A small image FSQ autoencoder, trained from scratch: soap at rate 0.0031, trained on dead-leaves pictures: piles of overlapping shapes.
Rows from block 5 of the decoder of a small image FSQ autoencoder, named by matrix and row number. Each number is 500 + 40 x the weight over its row's rms, rounded and kept within 0 to 999. All counts start at 0. Numbers have three digits each. After the name is the row's rms in percent of the matrix's.
After each channel's rows are labels from the 100 images, of 14976, where the channel reaches its highest value: "top examples" is what is common among them. Only what is clearly more common there than usual is listed. The data: dead-leaves pictures: piles of overlapping shapes. In brackets: how many of the 100, against the usual share in percent.
# conv: 3x3 conv (decoder.decb.1.0.conv.weight, 64x64x3x3, each kernel summed), inputs 0-63

conv.52 074:475554535495551572492462466475466533467441522449532505525565531565510444453476506495479514478502505490524543497511494436499449535519486570599434451536508458502472476539488454557447417540510555
top examples: dark (90 vs 13.7)

conv.7 085:542461502547501486460513488525555446528538514440493554537524531478499475527494509504512484445534468442505482415562546436467536555511450499567510411506520457627469535512506469474507506545518550
top examples: vivid (94 vs 14.3)

conv.28 098:418497537428540467486520551501472544519488546561513499513594424516472425556485524487518416506506544528567431532533531438539519465504499526491480551515492491501534547500566431520501478478491531
top examples: vivid (82 vs 14.3)

conv.17 087:480451535579564482516460476520570485506489503505493457515405536422535520487504419528485441480462501481494439531499535465500530493500551587543466471538566475547500426489492468484530523444440493
top examples: vivid (59 vs 14.3); warm (40 vs 14.2)

conv.23 056:445499472521439552490468485417488509470478520530546502481544545504514477440479496507524470437473571508520514439568443528435475442501442465554485475413539531453577499561513494440487509452482502
top examples: dark (81 vs 13.7); textured (73 vs 40)

conv.21 061:535553476501505512492480508427565504519472470495524512541482523574474554510472519474463536535512468500566526507489443498461534443401500484524486499463532447468501512539417569463541478535628508
top examples: vivid (73 vs 14.3); large pieces (67 vs 33.4)

conv.37 094:458479450541526500475572499519451533517489532494541452463511438507532477543508512565432497518529501550520536564481470419492449420446498416489510483428458534484469490544569505468564485514553471
top examples: dark (93 vs 13.7)

conv.19 069:458402534574495535514473473506508499498474490508483546494472498524505469478492501476559502552513484449508486465498574557366531518569453550512484478483467492526450539492495479578505538507448592
top examples: large pieces (74 vs 33.4); vivid (64 vs 14.3)

conv.58 106:454552519527540520497491503440511547480529529452519532527475579546513560431406546503519512514491537545470469441555548538433568519490477548517530472472465470444460489427489471424496467463504523
top examples: grey (94 vs 14.4)

conv.56 081:516574514509552480478454498501473420500472516491507509562431458506505597528509433515531557511473498507492535508491515594507495495485449535502494522440461539434485416493510566466464568462432474
top examples: vivid (56 vs 14.3)

conv.40 076:496506497505531510461486477630553502508503473450523535489481505498480455549486509535495488538391552479474467458432436421529461525448493530498520589457508483519521470517477473517467579514541550
top examples: shaded (96 vs 50.3); pastel (90 vs 14.5); large pieces (74 vs 33.4)

conv.22 080:517465531509523422568528524538498461462522544490502492530449490516496477484545600500439532510511524516498415535457450500469455567518467453473495458496436466452450496493490446501504414425523568
top examples: vivid (59 vs 14.3)

conv.38 069:478499427515488538557493545496448517483532585465532516488536539538545469463463526586488467487530484477486452479476585500457491552521525489467455481596542488489552521497496513596505477447559560
top examples: dark (62 vs 13.7); grey (35 vs 14.4)

conv.14 089:455448580526509534570529541534473515573478449503440501504518593562448469493546453553555473526518466498504545476421410459544484480519517498516496464468495578494487509537518458484509506456539491
top examples: textured (71 vs 40); dark (66 vs 13.7)

conv.41 084:543487509525572541474472530424508434486496503471488489509490508506485540458519541480495523406469531439488524458458555536576454600428526568523562475531525459521507563468471532512446470480490522
top examples: grey (98 vs 14.4)

conv.1 191:592492396467513543481459434457501534538490590525557563523477462485453492480409540524483502537459455522462462488525524486441501505450519558524454503534493446529519541491514508494523530492426500
top examples: grey (66 vs 14.4); mixed sizes (62 vs 33.4)

conv.13 059:559499469589396515481521481497467563441512455493518465488469485547489409517421445535453460543473482586486491516564530490544513487492520557514468482432549500441486528498506528464475482530486503
top examples: dark (99 vs 13.7)

conv.57 167:443443538503598465510570550515426514443495518468457460517506504548523471490436502507402491552503548525554532472502536485498516480514527569525571546510508464531479553480495483576446523475466476
top examples: vivid (99 vs 14.3)

conv.4 085:464556494464540467508488434515521498436445424505572490533496499496448481523498486474479484518484451395487464533518557540525606549542583514479512529522468483478455538474457439537490489538450476
top examples: grey (91 vs 14.4); large pieces (60 vs 33.4)

conv.16 058:534539470559533530494451540529522554534538502481551513495565527523480534473481563517524465541464593544507511448422407490531500460456524540461480431506536542523495462464520474513430433465546513
top examples: dark (85 vs 13.7)

conv.0 187:511488433491477488517504485483508486531546444485468471461513418471584468550503468530574513480581569530491542486491529438529419518380521521476535488510553481454484492455455507512474470494476559
top examples: grey (51 vs 14.4)

conv.60 121:515439557494521531492498522458507540458560523434572488475533471460503459493560569494426408454482482478539467501503507432536451496411545474493531460537470498486502556575555503510458458479505514
top examples: dark (100 vs 13.7); shaded (79 vs 50.3)

conv.32 186:482508482481415574514504461445533454495485546502468472477483519456413489471516451527467464447459557517559538517477522535512476452491437532427551518465482475405451527467480452463543527477480567
top examples: vivid (51 vs 14.3)

conv.3 077:525418474557465565483503500517476488505516526498488495551517544454531395505488543567481512466468524579519548544536451504511454507530512402584520489432469484506559555480472535549521516467489487
top examples: dark (99 vs 13.7); textured (70 vs 40)

conv.47 091:473465551560493501534497498447521534511515516489519409526428507422548522510551537487438446444449487514468507586546497466528480460492571568553515446547466478563470489521518461513545499522444507
top examples: dark (92 vs 13.7)

conv.5 089:468491502522541530482507540501445471501487493447540488498453517490435556519549516448416548535494460492459545562523479585559450460527500515518535534484449517579458512615523473473516477554493550
top examples: large pieces (93 vs 33.4); shaded (86 vs 50.3); pastel (37 vs 14.5)

conv.44 139:541542488490509532542520467503570514561443512422554474555497457518551494496530449465572530489548562531525442491519520435468443510524480496522577481506535543482496523515480478558506488555430406
top examples: grey (61 vs 14.4)

conv.42 086:419456513509501489488428449511427503525541494459530507426482572494500502465504507573517475517572525459516459491555521476531548467458512438515514482470471505478453521442439460476439502388463513
top examples: dark (96 vs 13.7); shaded (81 vs 50.3)

conv.50 135:524476469576507523538544597491497456471487495528388518479493487519542480542488466517489575424527521535449483480482463473526409534439466524519473512471575481468557476515487526510448471467505563
top examples: grey (79 vs 14.4)

conv.49 111:495501575405560504468500541517525520493538449514513509468509478465443509546588506491464524491442507462538483466486546432468490511475472512510537524447478544455452521444536448489396428436505483
top examples: pastel (100 vs 14.5)

conv.29 103:498459507445454547515467515506529568480528458489489447472491469455528501475526507541488512483474493461431469500456500456430466460506463514536499454444416453522471404588433534520493432469498429
top examples: vivid (58 vs 14.3)

conv.27 169:472455532483442570472542461504437416550476514624540467508491512456526451496554521499555460439456550430549497488502480529499502471478544504475484560435464517499513488484469461490516456513561471
top examples: vivid (98 vs 14.3)

conv.26 083:502445450550552549475487441462437496532450517517517491470518446511471524519497496524483534475562542521415513461487465487605491526485526458516560446526418536472478496564549516540483520586530531
top examples: dark (70 vs 13.7)

conv.11 106:480469505487480380444483497495496441552457538500556482506566588517540459498514451498464541492499535463508498511491557429464454518445523517455533442435485517605522505499518523468497537541517542
top examples: vivid (80 vs 14.3)

conv.39 092:437513512487534474512444494525509422490489405473472500455427453473532471500481526515521492424492460517493494536468537424468479509477561549425502474496561463521527560451547455492574476449539449
top examples: warm (59 vs 14.2)

conv.36 087:491506532536504552507420559516486531492533520464555556453505400508490506522460533526503483459423515477451431526485506519490403474496486539519466565524524568436479439502571461523489469507448530
top examples: shaded (79 vs 50.3); vivid (78 vs 14.3); large pieces (71 vs 33.4)

conv.33 072:495531522531494500556558420511427462463517468499461511502542519517479462486596494492557528468535467561474459489563481398510483480515479483426406418513477516466527471508560492522528461513517480
top examples: dark (96 vs 13.7)

conv.31 072:504477530522488515495480516444425471472460505521476509528479461502489497491518498472525558468551476564414466509577596533528481533518499484541519465513437484463532568431476536477531448501384442
top examples: vivid (57 vs 14.3)

conv.63 053:458549509487481535413510516486570513486495543516503486478504523503515548506494482469480433511512541505515537524534437516592455468533540474567548563474532528479516463525427512461473558628475453
top examples: large pieces (69 vs 33.4); vivid (48 vs 14.3)

conv.25 072:489485486503535466513482536547574524452481546503505530444492476529453524488530505520481502520524473425428520423524525540451513495513564574514570554536570552454433532449480518478463433516577479
top examples: pastel (89 vs 14.5); shaded (88 vs 50.3)

conv.43 074:511501435564539529507509515550462466522529481552506516439459528538474479470485454494559523422507540539469580455463460538556469480556477521511509431507533509612480492555521515528548433555486488
top examples: grey (98 vs 14.4)

conv.45 065:557511507557583497538524492497555510495440561501504568488503465496475481478470515532531484512541483526485479511470443547605568498553564491502501486533560582452494503441543504555469543448484430
top examples: vivid (96 vs 14.3)

conv.20 101:482455466471482487468486498457484485537475462500528486453435549573475416552405507575441548461507496525476472514543503466552505536435541483441487466438494515431518482506562495466528495547487430
top examples: dark (98 vs 13.7); textured (77 vs 40); large pieces (66 vs 33.4)

conv.2 064:548531506500504545442510527415575552558441521442561501466588462515486449518440466533468507501469529475489512464488489479547523478476558522565503540480531537553483442470520582478436464524502476
top examples: vivid (41 vs 14.3); pastel (39 vs 14.5)

conv.12 071:489518450530437494537410484425441430479480480493510539505400595542490477501457541519513579489508478514481504516490509543512542501427498477496516451497519480497519522563433483518594497537535506
top examples: grey (75 vs 14.4)

conv.6 061:474475520562527474496528514509513462480462527518519485451502490494549446446496463554536458465534507475449488457541552523491490574549527537486480503549500570476500465469647420534427502454485530
top examples: dark (70 vs 13.7)

conv.54 157:503586436430511491473527522489515516419549501519537405447547533444532557463431593506481584482463546500469490558489517536542505513522542487523543540498520472491538496534471441515498482479481493
top examples: shaded (81 vs 50.3); grey (38 vs 14.4)

conv.24 151:511476514477563521541513452465474479489524502427545599543519498517548500498459512478462557534472528551480475538577495554508506529503480565542476562613437421515508518473472493475514502544558478
top examples: grey (59 vs 14.4)

conv.48 055:465559488447491435482502505427571493476447492498511482482450497606474572499506490497446496536528499411485502496498531457466479530455512437474546511457499438508500472434461476403482507536472555
top examples: grey (93 vs 14.4)

conv.59 083:537509518450499477502518517511511482483497519446519510547484518543549531530494537501516448515436504479558430555533441560544460488430512508450477456455596561528426555519466459514563479421491552
top examples: warm (88 vs 14.2); large pieces (70 vs 33.4)

conv.55 065:479559446596538516455467469472477525562472406487537443527519503525499478570428519450521464531470480548576446503457476483482567520536542521454535490494460458529519510506494429554486457488523488
top examples: dark (97 vs 13.7)

conv.30 143:456482503500560504517487497411465588519562442486484501479504442393474490468450488554456458496541524522531471462523491519539449526468475436497520467495518485546522502434454432519517516500597534
top examples: grey (47 vs 14.4)

conv.8 091:526519495517543419473512486502535397473505456555482509567466510509538572530514496480536485516442506487511489490568483525515474502489490553487448431440562542526504479492452379448522529487448549
top examples: warm (55 vs 14.2); vivid (45 vs 14.3)

conv.15 053:530453520458513515536509517570551409476430500515471516497411457497510511476521517555442514514475510529530506546537568463520473418467447464509526549571412502487499534497447515483542532571533502
top examples: pastel (48 vs 14.5)

conv.9 074:532459523446486557543523525459579516467525570495471540460543456536509525532521468525501497478518499540434482569482554510544574593541496493460483552432499485556477503553524526534536566442472532
top examples: shaded (82 vs 50.3); large pieces (77 vs 33.4); cool (33 vs 14.4); palette: pastel (33 vs 14.5)

conv.35 065:481489541459512469454462477414533477487450504544501514493514430420568492473515521575479518515537494457551395511530475487471505502459572495502513522504516481428487495422499562475485572548480560
top examples: large pieces (65 vs 33.4); grey (63 vs 14.4)

conv.61 088:467499481475563449422528503505513508551517564565487503520514450530527530551485436530504499584522513547474501489577540526479525509532480518517466494436511534428404424513457422468533475506497457
top examples: cool (74 vs 14.4)

conv.53 085:558536523486599497492589487477528478469469500578411524494533456501472471462488498459515481464445512511528491474438455515475497535484508526498512490486491480539555527484535476498616450602507446
top examples: pastel (89 vs 14.5)

conv.34 089:493481558530513537484440508485413410493442559465448461534513474526498513494487607469527508543523451576500484528526407515557549533524529538508507445484480484480433537518490496486509500457465446
top examples: dark (75 vs 13.7)